Rows from block 9 of a small image classifier, named by matrix and row number. Rows with one number belong to one neuron. Each number is 128 + 24 x the weight over its row's rms, rounded and kept within 0 to 255. All counts start at 0.
Before each neuron's rows are labels from the 100 images, of 14976, where the neuron reaches its highest value: "top examples" is what is common among them. Only what is clearly more common there than usual is listed. The data: pictures of board games with random positions, seen at a slant. In brackets: how many of the 100, against the usual share in percent.
# fc1: MLP up (model.blocks.9.mlp.fc1.weight, 960x160), inputs 0-159
# fc2: MLP down (model.blocks.9.mlp.fc2.weight, 160x960, transposed), outputs 0-159

top examples: draughts (65 vs 16.7)
fc1.136 [114 119 160 152  94  93 112 155 124 112 117 119 128 150 112 113 141 164 117 151  95 166 121 109 180 147 148  93 176  82 141  94  98 159 154 120 160 123  96 145 110 158  92 152 172 111 143 120 126 100 113 134  97  76  75  84 104 105 110 137  92 132 101 121 132 148 107 117 158 149 107 117 159 150 133 163 131 138 110 148 162 139 126 147 136 109 136 123 142 148 106 120 133 112 136 100 129 125 110 127 148 121 146 118 108  98 133 142 139  84 128 122 105 142  91 122 114 149  98 118 142 130  71 118 133 130 113 160 146 170 145 112 173 111 142 152 160 115 122 142 155  67 131 167 147 121 171 115  98 135  95 121 155 133 155 111 124 161 157  98]
fc2.136 [162 145 129 154 150 156 131 128 137 148 139  90 154 131 142 103 101 109 122 159 138 116  98  87 102  92 117  86 116 156 145 178 125 118 137 175 128 130 141 120 149 119 179 135 143 139 175 133 153 186 127  79 116 170 149 103 121 145 125 136 134 101 152 137 112 101 141 108  64 132 137 124  90  94 118 125 119 140 120  74  98 135 127  98 119 116 149 140 125 167 148  85 109  86 134 116 151 184 137 157  88 124 129  99 132 139 141 143 128 152 136 141 133 155 154 130 189  88  80 128 110 127 126  94 136 120 126 147 147 110 123 157  99 118 146 137 110 144 155 117 114 155 159 126 125 124 130  93 103 140 133 114 130 137 115 161 130 115  71 138]

top examples: digit grid (68 vs 16.4)
fc1.658 [ 85 146 174 125 113 120 153  92 110  92 136 104 153  89 109 169 147 136 128 169 117  88 100 150 134 142 126 132 101 112 195 127 134 145 184 118 140 128 145  86 119 133 115  99 148 131 119 143 142 131 158 127 138 141 141 150 119 149 130 153 122 150 155 140 120 142 136 182 127  93 111  99 168 102 158 173 151 170 131 116 136 118 133 130 116  90 165 104 166 122  95 145 116 124 123 160 104 129 145 110 161 151 108 125 134  80  84 109 128 163  97 127 138 127 103 103 128 155 134 120 142 152 184 114 117  93 133 139 120 133  89 177 140 151 117 107 136  86 101 113 121  95 115  99 132  92  98 108 115 130 112 158  93 124 124 150 124 163 121 117]
fc2.658 [184 105 133 126 175 137 115 129 138 123  93 129 112 152 101 111 123 148 142 148 149 120 139 143 149 132 127 143 117 136  94 119 107 116 120  87 157 140 120 129 139  99  99 146 116 131 109 107 140  88 111 107  69 114 153 143 174 111 148 111 130 126 127 135 106 129  84  86 101 140 157 158 131 133 112  54 127 127 129 143 165 135 104 133 168 109 101 132 120 154 147 167 177 126 153 135 114 161 119 131  93 122 152 136  70 166 130 135 120 106 158 128 117 119 175 136  94  73 144 117 126 117 139 153 113 190  95 118 141 161 133  69 114 116  93 152 137 137 152 119 123 153 152 121 106 136 177 147 132 141 109 120 126 143 117 172 106 137 135 136]

top examples: discs on a green board (100 vs 16.9); nearly full (68 vs 34)
fc1.655 [140 135 166 150 124 110 105 150 130 143 132 158 128  86 143 125 149 138  97 152 132 146 121 138 135 103 156 121 121 128 119 131 118 127 149 139 138 101 120  93 151 131 123 112 134  89 139 125 105  99 152 119 130 126 116 161 166 119 133 110 142  60 106 129 111  54 138 113  95 140 154 101 138 162  97 126 143 198 103 165 119 121 108 148 112 167 114 166 119 100 140 131 128  84 115 123  96 148 137 102 117 114 126 122 118 152 103  97 156 122 147 126 121 107 109 158 136 152  98 116 133 114  72 124 118 165  99 129 107 192 118 155 107 118 187 146  93 131 124 155 117 157 146  90 144 124  90 115 120 165  96 170 140 131 142  87 138  96 139 161]
fc2.655 [170 101 140 135 157  99 106  99 105 131  84  96 133 111 144  89 124 159  95 136 200 114 135 137 125 139 126 115 115 149  93 162 127 128 138 136 182 100 131 118 145 150 143 166 134 153 160 119  98 137 115 157 170 109 152 139 130 123  87 139 128 125 122  94 150 133 177 102 130 132 137 101 156 164 109 145 136 126 114 146 140 151 119  92 127 115 130 139 135 159 136 100 154 129 116 123 122  99 115 147  75 144  97 125 127 134  85  93 114 140  94 129 115 112 132 127 138 110 130 119 129 134 155 151  51  97 134 138 116 119 148 156 120  94 133 181 106 133 161 143 123 139 130 177  99  99 173 104  70 125 127 138 109  89 149 134 129 137 160 156]

top examples: digit grid (85 vs 16.4)
fc1.332 [160 118  99  89 149 160 126 105 143 129 141 142 137 126 133 111 132 159 120 152 133 110 122 139 130  82 128 128 128 111  98 120 128 126 101  97 145 108 147 148 122 125 140 105 141 126 112  91 148  74 121 158 101  62 154 117 137 134 119 141 110 124  86 129 109  85 110 122 174 106 114 136 142  76  96 142 131 117 148 113 117 134  89 140 128 114 137 101 125 126 130 162 136 118 157 177 167 132 111 155 128 161 181 118  72 115 173 101 103 155  90  97 171 184 154 146 114 144 144 102 133 153 150 112 100 116 149 115 117 103 110 137 132  98 103 119 137 135 130 104 131 103 125 122  90 119  67 131 102 168 137 131 119 159 112 153 123 108 175  93]
fc2.332 [ 99 105 165 176 169 152 120 116 109 116 153 137  91 125 119  67 134 126 144 147 161 114  87 138 101 116 156 150 120 108 164 105 117 130 170 100 120 140 106 113 102 117 166 120 179  98 122 159 125 133 147 112  81 151 127 104 113 111 110 124 144  87 134 127 139 147 152 152  76 103 133 114 149 136 129 135  99 142  96 106  99 162 123 168 152 131 130 150 126 130 101 140 127 122 119 133 130 161 117 122 164 127 110 111 165 103 131 142 131  93 136 119 104 114 164  96 176 149 135 120 126 140 114 124 129 154  96 148 121  97 142 117 155 156 150 108 161 149 177 114  96 134 136 117 176 156 178 130 101 105  77 126 101 153 110 121 127 101  76 119]

top examples: stones on a line grid (79 vs 16.8)
fc1.605 [118 113 142 115 115 143 107 180 160 116 158 110 128 101 128 145 149 101  73 122 176 145 162 126  98 174 108 112 136 126 142  55 112 113 137 127 119 135 105 137 117 148 118  95  94 128 108 100 169 120 127 136 131 181 118 110 121  86 113 107 128 133 144 120 150 141 127 140 119  97 172 135 136 139 146 158 106 101 108  88 110 136  96 114 163 120 165 179 119  68 161 107 105 110 112 132 135 136 137 120 127 135  97 116 109 155 121  92 106 161 116 146 144 100  93 166 127 108 130 134 119  96 161 137 160 142 141 113 132 101 155 124 116 193 108 148 151 103 159 109 138 104 124 130 147 110 103 139 133 100 120 141 130 133 109 101 155 189 145 128]
fc2.605 [106 134 131 117 118  78 123 124  72 126 119 116 107 132  94 128 151 113 140  87  49 127  77 128 133 141  81 152  76 145 141 156 126 159 116 154 117 109 129 119 135  85 114 133 172 143 117 158 118 135 113 120  93 121 127 157 137 128 147 157 134 120 105 138 153 111 116 134 156 166 134 111 127 113 144 131 110 108 139 142 182 150 119 140 118 141 118 131 179 154 142 130 154 124 116 138 115  82 112 156 179 125 145 128 147 149 149 109 117 107 121 119 174  98 167 162 129 124 130 129 150 146 140 128 107 127 163 141 114 149 141 167 120 114 154 123 112 130  84 151 168 136 129  96 137 150 149  68  79 155 143  87 169  88 123 152 126 141 124 144]

top examples: digit grid (56 vs 16.4)
fc1.284 [117 154 130 107 152 105 166 155 126 128 124 134 129 138 109 178 149 132 140 138 131 101 101 150 114 121 158 110 131  84 145 185 152 176 113 160 119 141 149 103 136  96 130 152 119 122  98 130 147 101  97 119 119 122  86 154 138 143 166 138 103  91 166 149 102 122 117 122 151 107 144 129 132  99 172 146 129  89 101  85 164 148 135 116 131 137 103 132 174 149 137 136 131 128 137  91 120 203 141 132 147 122 175 140 120  95 121 156  96 127  75  98 148 139 136  79 102 145 131  83 163 136 111  93 138 153 147 178 107 103 150 110 105 113 122 151 123 115  88 107 115 137 100 145 105 100 105 138 119 138 100 149 109 140 133 124 143 135 127  87]
fc2.284 [152 170 160 153  97 174 138 117 156 154 135  84 135 109 117  70 118 119 121 142  93 135 156 114 149 131 159 127 146 132 109  69 118 108 142  87 151 119  96 111 113 146 124 159 126 120 121 110 108 144 127 116 107 112 189 124 144 106 113 142 126 138 106 134 135 132 104 159 107  98 138  77 126 129 126 141 153 148 141 150  77 131 153 129 138 120 148 167  92 113 134  90 114 130 135 137 108  89 114 134  92 100 101 144 129 120 139 121 141 124 148 119 107  88 129 159 108 170 142 131 125  99 157 152 143 139 128  87 119 145 125 121 132 113 169 145  94 156 138 161  58 108 164 141 156 134 167 103 123 134 106  95 188 140 149 125 113 116 138 177]

top examples: discs on a green board (85 vs 16.9); nearly full (69 vs 34)
fc1.8 [116 116 152 158 166 145 124 142 122 134  98 139 153 101 149 170 119 123 121 133 143 116 111 156 113 113 171 149 137 113  96 131 126 140 169 116 151 151 144 141  98  90 112 120 110 160 102 139 133 139 170 124 152  85 110 124 149 143 109 163 133 153 141 134 162 140  60 134  93 149 102 116 107  96 104 159 174 123 131 153 130 113 137  89 126 159 167 116 130 114 139  78 148 141 126 193 123 151 118 144  99 120 100 111 121 157 111 102  91 121 152 120 151 158  87 179 125 135 113 150 114 103 131 111 185 122 110 136  87 143 108 152 115 152 114  87 152 131 119 129 128 115 133 133 138 130 119 134 114 108 104 144 135 107 155 149  93  93  54 114]
fc2.8 [153 144  88 101 126 131 120 141 135 107 171 125 144 115 106  90 121 153 102 126 112 102 146 176 118 160 133 132  84  92 109  91 160 122 152 101 137  53 175 152 143 152 159 146 124 112 130  98 133 123 150 141 155 105 134 117 135 145 123 118 157 132 105  87 114 107 169 116 148 157 167 112  97 154 139 171 128 100  97 120 116 166 104 149 116 156 130 105 105 130 135 138 137 148 124 107 116 146  85 141 191 113 170 179 141 152 158 132 122 146  87 115 117 163 148 116 159 132 154 112 106 152 106 128 110  93 108  91 139 117 124  72 116 152 112 154 166 111 113 119 125 138 103 132 119 117 133  96 140 101 146 117 111 135  97 100 132 117 142 113]

top examples: noughts and crosses (99 vs 16.9)
fc1.40 [145 177 108 110 145 115 132 105 139 111 114 106 148  79  67 117 145 120 117 149 115 162 135 134 156  94  94 103 139 125 117 157 114  89 119 148 149 139 108 113 141 129 161 108 145 139 138 133 141 142 156 113 115 108  98 105 102 150 152  99 107 128 145 157 126 126 153 146 142 147 163 117 100 136 134  98 110 148 135 121 159 116 128 145  84 148 152 156 139 139 114 150 129 141 116 158 118 135 130 138 136 131 170 144 147  96 134 124 133 181 110 198 145 128 113  99 108 128 161  90 151 150 116 172 131 120 181 104  87 138 180 127 136 119 120 123 123 129  97 149 121  84  98 138 163 128 161 108 126 133  97 113 164 140 134  81 147 158  50 133]
fc2.40 [129 103 161 151 150 134 130 121  75  76 149 106 112 113 141 136 151  46 109 106  91  89  95 106  96 153 119  96 117 105 176 125 160 148 111  79 139 124 140 129 107 156 123 125 154  97 122 129 122 119 128 135 123 159 136 152 155 126  98 116 145 113 155 124 100 136 117 131 141  87 127 134 137 135 111 145 142 109 167 131 139  98 133 121 147 101  93 140 125 123 181 136 172  95 131 143  97 126 137 120 156 145 132 138 136 109  95 108 127  88 146 142 104 130 108 171 132 102 106 140 173 140 120 136 160 152 110 119 173 137  90 148 114 120  93 148 148 134 161 106  85 132 167 127  95 131 136 140 124 169 123 109 163 142 135 152 172 174 153 127]

top examples: digit grid (47 vs 16.4)
fc1.35 [102 132 145  95  99 156 136 118 153 128 149 127  95 134 149  83 152 105 152 140 154  99 126 149 117 157 146 154 102 133 113 109 116 151 119  94 131 121 123  98 145  92 137 160 142 144  93 107  97 101  92 147  90 110 150  86 150 169 137 107 140 166 105 118 102 101 170 134 132 167 120 131 135 101 108 107 118 157 101 135 117 147 101 142 136 113 158 106 129 151 131 161 147  93 177 150 161 119 128 139  82  97 143 115 171 127 169 139  93 117 135 128 145  97 127 131 105 146 193 114 136 137 122 152  88 155 106 131 118  94 136 147 116 103 123 137  50 161 135  69 145 150 130 101 157 152 125 111 115 146 111 133 123 151 127 120 113 118 154 106]
fc2.35 [130 114  82 180 164 116 124  95 117 159 147 142 129 120 109 137  99 111 124 125 121 173 148 116 172 120 113  99  99 144 150 124 147 103 103 108 116 112 170 159 114 131 156 113 110 155 150 108 105 134 135 105 187 165 155 120  88  89  75 140 103 160 131 184 184 148 157 127  87 110 150 146 125 131 142 137 100  98 121 104 130 130  97 128 126 143 144 119 119  96 132 126 120 121 124  99 128 120 128  80 194 125 141 119 108 149 102 126 134 102 118 116  98 142 130 148 141 111 104 151 152 101 135 133 115 131 164 125 148 107 120 138 119 180 183 109 138 143  97 133  94 127 105 124 154  98 164 131 110 169 180 112 151 111 133 118 119 125 120 113]

top examples: discs on a green board (100 vs 16.9); nearly empty (73 vs 34.3)
fc1.34 [137 111  98 113  96 129 141 172 132 146 114 139 139 110 138 154 163  90 103 134 133 113  88 158 142 106 168 140 120 149 105 172 114 105 144 124 137 142 138 133 167 136 117 155 104 147 134 136 107 117 125 164 179 153 122 134 116  95  76 149 111 136 185 128 131 120 147 106 100 165 143  92 175  78 143 102 160 134 138 114 108 125 129 171 100 149 101 143 147 122 137 133 119 167  81 130 118 122 102 116 131 175 109 182 102 107 113 120 104 128 136 157 141 112 110 178 138 149 127 138 112 105  89 160 104 139 117 120 103 134 134 103 131  97  77 118 148 133 135 115 102 125  78 124 116 166 139  53 130 119 140 108 113 109 147 149 136 134 129 122]
fc2.34 [133 162 136 147 113 112 111 153 130 159 157 134 162 123 165 145 149 150 166 106 137 119 127 134 104 111 111 168  97 113  95 148 138 124 114 161 145 134 139 129 116 130 152 153 121 162 128 109 152  96 118 165 170 164 131 114 146 178  95 100 113 118 120 136  99 103 144 120 116 131 135 145 130  87 150 104 143 135 138 143 174 132  71 161 130 133  80 145 121 151 165 138 148 119 141 125  92 144  96 124 145 163 123 158 110 119 105 104  87 162 120 167 127 126 109 124  97 141 112 168  87 123 104 136 120  88  55 131 123 108 157 104  92  89  61 147 139 106 124 108 172 122 134  79 104 131  99 147 153 129 117 136 123 124 124 139 152 139 150 128]

top examples: discs on a green board (100 vs 16.9); nearly empty (69 vs 34.3)
fc1.124 [100  95 118 128 138 130 141 167 117 171 111 150 174  86 135 182 185 115 151 109 160 146 108 157 147 134 153 141 106 115  72 181 110 146 168 131 145 119 154 157 165 141 112 113  87 149 133 127 101 143 139 190 169 144 135 118 127 122 127 113 120 109 154 104 119 107 160  94 118 103 150  95 168  84 113 117 174  96 138 132 137 165 130 123 130 130 113 145 149 102 127 143 137 148 143 138 133 101 139 115 140 157  97 153  98 116 118 126 110 137 130 158 131  95  94 165  88 118 109 126 100 133 122 162 133 103 101 108 124 134 103 163 107 103  99 159 143 143 139 128  79 130  99 162 116 154 103 114 127 118 121 137 140 113 151 138 122 163 115  96]
fc2.124 [172 154 162 127 132  93  86 110 121 120 132 154 129 142 139 101 164 121 128 161 160 126 137 115 105  78 135 165  78 112 132 139 105 122 130 124 149 148 163  97 142 125 117 134 128 139 111 128 110 131 114 129 160 122 146 142 160 152  99  82 144  97 150  89 126 135 168 111  94 131 110 114 139 109 142 103 164 134 151 149 136 117 120 182 109 117  98 120 146 156 151 146 120 156 100 124  81 136 103 145 170 163 101 179 126 111 136  83 106 157 136 154 153  95  88 125 117  88 142 129  96 150 114 155 142 134 104 132 120  90 186  68 136  99 103 137 119  98 149 100 134 160 121 115 107 174 107 133 136 136 101 119 125 118  95 138 153 135 147 139]

top examples: noughts and crosses (100 vs 16.9); nearly full (67 vs 34)
fc1.298 [126 111 142 117 163 137 118 105 140 110 110 139 139 146 136 137 118  82 141 113 128 104 106 141 149 122 105 128 149 140 152 123 124 119 132 129 113  96  99 119 174 134 181 109 137  85  87 130 143 150 147 173 125 123 193 100 119 127 109 132 116 151 105  83 117  80 127 121 138 131 107 106 123 129 109  84  78 142 150 141 116 172 125 140  91 164 133 142 117 187 135 146 122 125  92 134 139  97  78 105 170  79 101 114 145 154 130 160  92 145 147 100 155 131 156 131 105 139 168 108 155 136 149 142 172 166 146  86  94 146 104 157 162 152 126 109 119 112 150 104 104 123 106 122 100 133 112  93 122 160 145 151 147 125  99 138  95 143 120 109]
fc2.298 [109 101 142 153 141 132 137 118 144 154 138 157 105 145  90 105 140 122 129 150 158 130 102 124  95 131 111 153 107 122 155  93 116  96 121 136 142 126 133 121 116 167  65 145 136 116 132 136 130 124 154 123 101 178  93 136 127  95 101 165  95 123 125  96 150 183 127 150 125 125 175 144 158 103 151 119 131 117 101 124 144 124  86 138 127  91 122 135 121 106 125 135 130 133  89 166 119 140 143 150 165 122 104 112  90  97 109  70 154 130 129  81  75  95 183 111 170  90 130 115 120 126 134 146 104 128 154 119 161 145 136 111 159 114 137  97 140 134 125 115 165 131 149 136 184 161 188 117 123 148 145 148 106 124 125 130 106 134  98  84]

top examples: discs on a green board (100 vs 16.9); nearly empty (64 vs 34.3)
fc1.554 [128  95 160 176 100 117 126 101 129 171 139  98 137 145  80 124 137  83 114 170 179 126 126 127  96  79 126 127 144 114 118 126 118 101 131 127 155 146 146 135 153 149 120 159 123 132 152 108  72 108 139 111 140 147 132 145 135 126  88 137 152  93 115 130 119 108 137 118 113 115 156 133 148 130 163 143 128 146  91 104 131 123 135 152 110 129  79 106 174 161 203 132 109 174 100 129 156 137 133 152 110 148  70  90 112 105 113 140 107 160 141 158 140 107 172 142 134  90 121 117 172 123 118 110 134 130 153 188 100 170 145 134 137  93 117 142 146 119 126 121 100 106 111 128 117 140 131 145 114 105  87 133 112 118 135 110 136 166 134 156]
fc2.554 [ 99  92 135 169 140 118 133 137  99 148 110 170 146  95 155 138 162 128 140 109 142 139  90 158 111 154 113  87 116  84  97 156 123 140 138 120 144 102  49  75 110 120 154 123 145 144  95 133 139 144 101 163 170 128 136 120 155 133 164 123 143 147 149 154  91 159 130 110 127 140 146 126 145 116  81  82  90 131 170 133 165 113 102 144 151 140 114 174  98 114 155 113 130 123 140 111 115 119 136 103 111 172 154 150  82 138 136 147 137  98 134 127 124 141 142  96 139 110 138 101 125 126 105 131 139  90 131 122 185 105 126 167 127 140  86 161 134 144 147 113 116 144 116  81 123 125  85 125 118 132 107  88 147 167 143 123 143 117 137 136]

top examples: noughts and crosses (100 vs 16.9); second side has more (72 vs 45.4)
fc1.54 [110 144 115 103 141 139 110 115 151 154 184 141  80 123 111 132 123 137 169 152  98  90  93 116 154 112 136 147  76 146 157 131 113  86 136 153 103 121  82 165 145 116 104 133  83 131 142 115 153 140 126 107 144 103 113 103 128  86  99 146 100 159 166 108 129 158 146 168 116 103 153 102 157 132  83 157  90 167 105  98 125  66 137 152 132 128  88 147 133 116 132 133 147 123 108 149 119 126 143 156 186 120 129 143 126 152 156 124 134 127  83  94 127 136 127 136 158 109  89  94 148 158 146 143 128 143 155 133 133 145 118 159 134 143 188 113 117 122 115 118  91 126 108 125 151 105 179 125 120 135 127 150 137 147 172 113 121 125 143 133]
fc2.54 [119 118 111 145 131 148 169 117 124 107 129  99 124 132 137 111 132 114 115 106 152 166 127 152 119 121  95 122 132 129  85 122 137 159  84 118 141 119 140 152 162 115  99 107 106  89 118 120  91  92 138 125 103 152 124 154 143  98 157 140 117 145 128 143 124  85 110 114 189 133 142 121 126 129 113 133 151 128 142 147 123 138 112 156 176 112 135 127 120 162 135 187 133  83 109 118 104 141 101 112 188 148 104 115 104 141  75 125 142 159 143 141 167 105 138 148 121 130 152 182 139 126 192 136 110 157 106  91  68 116 140 174 110 128  47 128 146 134 110 125 119 135 142 121 108 105 113 108 137 119 126 114 113 112 175 151 166 132 106 127]

top examples: draughts (78 vs 16.7)
fc1.162 [128 101  92 137 127 167 141 166 169 115 175 147 134 143 158  93 115 101 128 171 125  73 121 152 152 115 150 136 112 113 125 106 154 134 174 117 108 107 136  92 133 103 146  84 131 195 123 140 157  64 119 112 149 161 136 104  94 131 155 151 116  87 110 106 114 107 133 149 127 130 130 133 132 127 146 119 111 156 139 116 125 155  99  91 173 139 131 141 133 161 133 122 110 136 117 114  81 106 114  99 167 151 127 148 142 170 122 160 121  98  84 140 108 158 117 145 112 121 119 150  98  95 138 110 159 132 112 156 141 150 108 118  82 127  93 149 131 130 124 170 157 102 138  99 120 165 126 151 167 173 142 112 126 144 134 128 131 123 122 167]
fc2.162 [115 158 100 117 132 112 160 127  83 166 137 118  98 124 116 141 123 115 139  85 100 129 140 138 139 167 121 165 147  99 135 116  81 161  68 142 149  74 131 117 114 134 110 156 111 117 155 115 134 123 139 116 104 124 106 199 168 159 135 144 142 113 132 126 180 132 124  88 142 169 160 131 145 106 143  96 115 115 137 142 137 144 126  93  96 132 136 108 149  78 121 181 125 130 100  98 147 108 143 134 123  90 129 144 132  92 138  98 137 124 133 102 151 156 123 148 146 135 143 123 161 180 120 140 101 118 138 128 134 147 119 116  96 134 113 133 105 159  83 193 115 149 118 115 167 130 116 117  94 155  86 131 119 120 118 133  89 121 146 168]

top examples: stones on a line grid (95 vs 16.8)
fc1.599 [128 102 130 125 138  70 164 124 134 154 121  96 169 103 153 142 127 131 126 109 136 133 132 115  62 146  78 154 122 149 146  83 114  92 144 161 136 104 111 155  91 125 136 101 125  97 113 104 109 121 137 143 136 176  99 106 151 119 146 124 104 142 107 127 150  96 164 112 107 115 107 110 102 109 105 143 115 120 150 127 120 157 141  91 111 139 136  82 137  89 148 145 134 171 117  93 123 101 136 133 140 118 140 102 133 172 105 112 153 150 151 118 144 119 151 162 128 129 169 122 147 105 128 113 119 128 166 130 137  72 209 131 138 131 120  91 136 142 147 119 118 138 145 133 141 141 145 175  78 107  94 153 161 157 173 129 130 152 114 143]
fc2.599 [123 116  97 104 142 154  97 155 111  97 128 106 142 121 179 105 131 137 131 125 104 126  99 162 156 136 105  87 141 118 121 113 156 195  88 103 117 120 129 107 140  99  85 149 170 133 140 149 133 136  97 136 152  98 137 175 136 142 146 146 139 165 105 113 153 187  81 133 121 150 139 150 163 124 202 163 125 142 128 122 107 126  81 140  93 117 140 144  87 145 124 113 138  80 147 142 102 100 105 106 131 148 129 134 146 132 131 158  91 120 119 127  95 120 151 156  76 135 121 112 125 135 149 117 140 137 135 139  88 140 120 133 132 130 149 140 122 127 127 105 159  79 135 120 150 101 136  81 160 149 177 103 114  86 110 132 126 139 132 118]

top examples: noughts and crosses (84 vs 16.9); nearly full (61 vs 34)
fc1.649 [119  88  78 161 111 136 159 143 118  93 166 101 136 105 173 111 141 113 111 113 110 162  98 112 156 146 126 110 107 110 174 115 127  90 123 129 127 119 117 126 129 118 124 155  96 130 190 129  94  81 146 145 167 113 107 106 135 123 114 129 107 141  93 166 108 149 138 130  87 143 146 141 103 159 130 115 159 155 113 138 140 122 111 130 104 120 111 136 149 131 125 102  79 110 132 133 156 130 159 154 167 109 171 161 141 145 114 149 128 125  94 111 116 162 155 131 102 118  89  92 180 149 161 145 116 116 136 138 109 166 118  88 171 137 124 119 109 127 103 171 136  96 120 119 121 130 127  68 104 151 154  85 156  99 131 156 125 141 107 148]
fc2.649 [133 134 148 125 118 143 140  97 173 158 157 148 104 131 105 109 144 129 131 144 156 117 120  98 118  84 156 129 138 157  99 129 106 152 130 130 148 155 118  96 145 137 127 161 164 120  93 109 156 146 101  93 112 139 115 137 134 159 123 144  83 160 143 105 148 118 117 122 137  71 140 110 136  83 110  72 148  99 103 140 146 141 141 173 141 125 108 147  82 131 105  97 153 123 128 122  99 141 160 143 110 108  85 142 130 155 176 162 122 112 163 125 129 100 109 121 154 101 157 159 129  83 115 133 144 127 110 171  94 125 140 164 105 121 126 103 121 142 145  51 130 178 158 122 138 106 136  82 124 120 117 113 136 181 138 112 136 107 142 151]

top examples: draughts (100 vs 16.7)
fc1.692 [127 124 133  80 143 148 142 166  99 105 169 149 130 121 113 134 162 135 131 138 147 129  94 149 137 127 146 112 136 122 156 172 103 135 135 156 149 135 105  96 137 130 120 149 159 100 170 145 158  87 136 110 144 121 132  77  81 141  85 139 173 140 114 154 137 112 139 130 143 106 145 129 123 172  93 163 160 128  60 104 116 137 136 102 196 131  87 100 113 122 165 119 162 131 111  58 146 124 107 121 137 128 158  91 136 106 170 112 147 102 162 133 138  99 128 101 125 133 123 102 118  82 143  99 132 110 129 147 110 152 117 117 161 113 118 126 109 108 119 155 134 145 122 140 125 143 176 136 138 112 152 122 157 152 105 144 166 117 111 154]
fc2.692 [173 114  99 135  93 123 168 120  92 134 126  96  77 166 144 105 146 155 112 103 112 135 140 113 162 129 147  97 153 155 136 102 112 116  93 173 108 138 147 115 115 110 118 125 110 105 141 119 105 127 113 150  93 106 103 157 152 103 167 157 110 157 158 109 154 126 146 165 119 161 162 121 128 140  86 144 127  92 104 158 136 138 143 106 109 115 146 169 151 135 132  93 136 148 155 133 143 124 106 105 117  86 119 137 170 124 120 145 144  77  95 133 139 154 116 130 115 149 156  77 143  97 110  77 152 102 115 149 121 137 135 122 100 132 134 189 100 147 157 146 164 132 135 100 125 123 130 110 142 134 135 134 116  61 140 116 136 141 145 180]

top examples: digit grid (83 vs 16.4)
fc1.4 [145 124 151 138  98  88 165 118 145 147 162  98 136 143 136 117 193 160 187  97  93 112 131 120 130 117 151 168 140 115  90 161 142 139  97 159 124 114 151 122 114 122 145 132 143 107  93 113 128 126 113 123 122 128 107 115 103 138 124 128 121 109 118  98 112 133 140 110 125 146 117  85 101 154 106 131 124 164 130 168 127 125 158  87 124 173 183 152 103 139  90 104 163 120 107 136 136 134 143 147  87 123 128 162  99 111  97 143 152 127 117 113 128 123  79 144 132 159 110 149 115 135 140 110 121 103  81 117 108  93 158 106 140 138 172 118 105  97 137 119  88 168 135 140 128 100 143  83  94 120 150 130 136 170 114 162  99 145 159 185]
fc2.4 [134 140 108 144 191 133 129  95 113 109 139 131 128  99 111 140 101 140  92 180 122 142 146 130 162 118 139 110 136 126 115 140 124 119 149 122 145 115 109 132 163 121 127 110  65 141 141 144  96 131 108 148  98  88 125 170 144 118 159 112 130 169 137 102 124  98 148 118 128 114 123 163 157 156 159 155 131 119 104 102 147  90 151 135 101 124  88 127 137 135 132 143 102 111 152 111  53 132  98 131 135 110 134 163 139 134 144  91 133 130 122 109  90 117  97  85 150 133 125 129 156  67 146 190 170 151 158 106 151 139 158 133 103 107  87 158 118 175  75 147 146 111 147 160 150 136 128 133 138 137 106 125 122 130 123  78 140 117 130 114]

top examples: digit grid (98 vs 16.4)
fc1.514 [125 151 128 123 143 128 159 117 126 133 141 132 172 116  61 132 138 147 138 159  95 124  84  82 143 110 122 137 118 120 135 163 150 101 134 138 153 115 118 139 111 114 126 127 155 124 108 179 151 145 125 181 124 116 164 161 123 125 112 126 158  69 136 135 128 151  80 147 137 116 115 110 137 141 168 112  85 139 149 103 139 126  69 150 162 121 104 132 130  99 159 123 142 134 115 131  65 140 117 114 156 146 109 136  87 125 139 151  98  86 131 142 159 140 150 159 169 155 123 132  88 126 101 154  76  98 140 123 103  92 145 135 137 121 135 126 108 129 151 113 112 107 150 125 110  79 130 173 117 127 145  79 142 131  82 164 124 119 132 159]
fc2.514 [103 104 159 134 168 186 110  89 146 119 142  78  94 114 149 124 122 130 142 130 169 115 141 136 108 123 142 128 149 154 180 113 128 134 140  93 123 129 165  87 172 148 146  91 138 131 143 126  90  91 157 119 158 103 122 124  80 146 142  79 111 139 133 127 127 139 137 129 159  85 132 128 155  99 101 129 114 109 126 145 143 118 135 135 168  98 115 108 172 165 120 117 168 160 165 116  89 140 122 136 100 119 141 146 135 148 131  69 147 178  91 107 119 135 123 106 141 122 115 123 182  80 155 117 149  96 117 127 107 117 123 105 162 133 155 133 141 112 159  77 122 133 145 120 102 100 106 132 114  99 119 119 157 157 109 118 137 155 137 128]

top examples: digit grid (63 vs 16.4); discs on a green board (36 vs 16.9)
fc1.408 [121 108  93 106 120 115  93 132 131 129 101 162 143  90 110 134 109 116 141 113 133 119 155 105 159  80 144 177 132 126 119 106 124 166 166 126 176  71 122 103 121  83  85 131 139 123 100  98 124 149 179 140 107 114  96 112 129 158 134 126 118 182 114 129 102 130 153 138 155 125 119 141 143 162 121 144 142 151 128 156 138  83 107 123 116 129 155 119 130 154 134 159 113 119 115 139 109 124 121  99 177 132 117 110 112 119 141 162 152  90 105 122 124 170 125 169 119 162  85 122 185 114 138 147  92 105 139 110 146 149 116 153 148 108 103 123  94 131 149  65 153 137 146  85  96 143 150 119 102 142  97 106 121 117  86 130 112 134 106 102]
fc2.408 [112 109 155 116 164 138 111 144 133 163 174 136 135 163 137  98 157 104 130  88 129 158  79 145  89 164 109  89 126 134 119  77 122  77 138 144 113 149 135 170 128 113 151 122 164 121 128 101 137 125 158 122 118 142 123 118 146 111 152 142 102 103 144 130 166 162 107 146  91  92 117 149 134 125 134 138 169  84 141 134 140 181 110  92 143 137 124  97 157  95 127 137 131 124 111 163 174 147  95 115 143 111 147 124 116 146 100 101 116 155 193  90 120  90 174  99 177 121  87 122 132 155 135 129 137 144 102 119 116 143 126 123 125 122 153 134 150  92 109 146 101 102 123 111 154 115 143 142 125  82 151 154 114 141 123  93 144 113 105 120]